A small sound classifier, trained from scratch: 6400 steps.
Rows from block 8, named by matrix and row number. Rows with one number belong to one channel. Each number is 128 + 24 x the weight over the matrix's rms, rounded and kept within 0 to 255. All counts start at 0. Numbers have three digits each.
# convs0: first width-7 conv (model.blocks.8.convs.0.weight, 240x240x7), inputs 204-215, a 7 kernel for each
# convs1: second width-7 conv (model.blocks.8.convs.1.weight, 240x240x7, transposed), outputs 204-215, a 7 kernel for each
convs0.94:134157108159165125134093185107128162124141110126120136193116147188154082085107144131107096111063167105125152143154133133141089122128200096140155144139133120129148148141107160091128100083115136152111099094134145143113070139116127158088096186097109148128
convs0.95:146143154127149126104141130151126114089155111163112104111169115115086102071130086141092151142101177135104106108129127118135135147157149146121137170172163121117132129092142152094137124112152109129156129106116151133150099112115133124139144150158108068114
convs0.96:131096064090135153124145112109087128112092158124116104160073099147141160135103129120143144163138141112113117108127116179122142136151077112100118098119104121125151171128111176134159149135164108116151174127139126143113147130158142131157125102114148133118
convs0.97:101135107145122124124099084131110110112167105115112083146131134150110111131113137111161158148119112134122122105115079107118095105184137107131149083127062091154139109141095122141088128130123150164160138108138131098139170108100104169079128130173181118167
convs0.98:102146128108095142117139144142146130158185144106150108123139122104116135123103125128158116128116108136116097154131127137127164099156149154150173142106126139118141104149118114141134147132107103135123099130154115176166120119099129125123107123153147153129
convs0.118:104108076120118142087160150111124144162103128134097115113100129125119138073079115163126109164103099082122099125126135107127164099099133160126153141137146094124131142126106108160131128161143147090105094112126133146167142157120144115091115114124158180112
convs0.119:138134134114155143137136108121125145171119135124136138112113125106115155183089162161112132097130093120135097143125144155152178116131094114139109136184136135140128123120135095168112142123143116147108156111159136109081113129120106123139173107106110117170
convs0.120:121089132150107132150158127146172149175150140095130160114125118153161125112131117091138142186125108111152096111087090106092074099144141165133125132108134103107138103117079098105112132148142150161152149099112095133121098104087112104138136110156155110137
convs0.121:114116165101128147173101117115185140171162136118150081153120102078137170145104124140127129121150168073146109133151108137105122139193159129148166095106114119127081106125117111137155119101131129118186159151143123108160123087169174118131131156134110148106
convs0.122:079117120134136113143085128121150129143142141112140132137177119122065120127141090185139115134139111121131072108058101108128150132126134110122132142148169155138175169136148123174169117118127128128113107088123114130129041142136149216187137150108150100082
convs0.123:169187132142126108128185132119146112137130113134101108121132154109112095118076099128095142102131151127112152111131185128115098132134140144112154172141084102117123083132083188075150127123170084142118130105129140130092094078115124136132110124168131086162
convs0.124:101114204178112109170120134119153151148148145120144137115126131113119114125125136098103147184126165130166119141138168112153164123148129171155140141158096103104127101115120162083117171112159132139115106119147099082130108166127092132122146137140120114100
convs0.125:120154118140101120165099132130156149086122112153133113127089132097116121123180132129141144142103157156129152119147124132144110130124126091176112158136106143119124122107134165131154140125164100097119126135094108155106128136108109118125180093188125148122
convs0.126:152144145120115141109167116116094099124130130107114105103106160085151095171135135150105108141121175116135099113117128146113145146072097054099120106103093117118145123197155162165122135135114133116115120123122143149083129084120118145127129176195109158127
convs0.127:120125153154146133145129090071131158101114188129124104115103100093153126088102110148121140108099120139158162115128153112131136124144125178166128111096142157159146155112124138115130120116101098143166148123126125126104118119104148126124134123130115099091
convs0.128:144179112107098130154143135134098120116151119130100124129092119135112117134118107100155118148155100186105156165125142107161153134115131147170121136130145126117102144121211139145117146136118179156155127115143096098102127104147162174126188177147074140093
convs0.129:154156173121130086121167131120105122091146118153148139162139140071138104132130156100160122118127094085101112154159142140127130136120163142136120122092109137154135115130152123097139128127128148132140118135122118137137135141153108118059129162110110104168
convs1.94:166138097115169098091120115111094077096183118130082120139147112137098068160157125106141149111143125124122161133140119108127130156031158128095131112132101073145136128144117085147163123126162134136122100112148133130150133087137100181133153144091095170132
convs1.95:143159109114142140103144131113110111131143133099158141117076129135154161150113068126088138103149133127153116108107122120128109150133135161142125136131085119139138113091102108121121099106120147162167139138121122135101125141144110117087133097138179137130
convs1.96:132138108099132146140124151090132116141112133132088128152166119131154149134102094130151115115115090073110114167071146125127085135150151096158149134123121145161101112135142143160156174074098124104112157136146155143119115115095152147118110085150142122136
convs1.97:114116106106112128104139214127146140160155094123119167150113130128131133143124129153155125125133139141112129133156152094146152136161147122150137162118149134121151136135121122097130139091151127096068157107104106110126175131102174131122118163117144128145
convs1.98:123126139106095119167146141116112115121130117105142175148175091128144154089088204167111082129138118102122094130176151130134144143131147128137117129131135134175158203144121111124103143134146128120139120113182176123116145105129085172155126101160220157145
convs1.118:119122126149160152152109084137119132118131142132136110164135132102146167148134127108112112132131164172097106097163133143121144128096158123153150143115092129130147106133131083163128113160136105109123099160129122127101142095148090104088074125124089135152
convs1.119:118139125140115087153154085103144118127124141112130111129118132120092173121109128141132149112128131110131123167155150152139163135155113155098150129099116151102137121163118111080112092161108134087126116151153142103138086102152141143116112114149133163156
convs1.120:122104147123093112163096118118131153120131177156150125130155138107136126125135106112092117134129144105158173146145146167130159108139114127128113126115122136150142120122125135131119153174079141104136114139105111124117136146148110138156173120122150165064
convs1.121:123146091118104120121103127145105108096134144105149154101162116147138157140111108156129145122113137094129124147102170132145140119174101101156141134112132133124098087136123115113127121108136132179120150126124104127117087136142135142105138160148162105120
convs1.122:129129148111124152116170147160118103081130136106122146129126130092159126125155201094142141102144120124074118084088125169123150107123179126120147132135161119122150109149138138133120127124144133117112109180171097125139129117175101136134126118166111119117
convs1.123:084158096124133108179140147132102148111114146097151112124125139095140128113147144125106106122108099115128153109122098119128151125089134150157105151155118127150116137098125143161113117108121178132163115134126120139149114098099133119094178129089092141126
convs1.124:095045131151126154148131147137092098109125138141097125110117137076134119086171140149098104109112120128133117115156137155124124133157106157159143132072142093133153092154138178149099131071109126142111131156141134102117154134076142147132112096161149140159
convs1.125:146119089086136101116121120115119107128148152137135157106119087116152143089122150138149122147124132123104142127150110171095123135109107135091155128136120127134111099149127154099132150104151147125122106112096157111087106122106133151112068126101147074183
convs1.126:111127127157169136129110115097129111153105117128120121112135108115174161100112148115135113114110134125117114167125089141132116082130109126126120125146190138174099086115088084136124122109130100116162091156165114108146166136143147099136127143096126148103
convs1.127:100113114169107130102152081102090108137104112096122145140147151107108110144170104111144136103123134129122122136121121171171125101098117145164163134097102125118126115110079109134141137108137096081111097113126157114085111113149176085083110106115116182170
convs1.128:125140150160127099086130124129149124157164114146071104121111108135144176125098148114137119109098127180155128095148089116117100116136143129079149112093134122112119102095087118128162145140130150104110135145146119140134135140168110087171098117131120116159
convs1.129:174170156154150155126138151129131122100130099118096120099104139171127160092133128136122091124127097135129065112104119125093152115109131132130132062123151139155149162145123133139138131094122176138148144126130101128156135190144121094120167163134102113129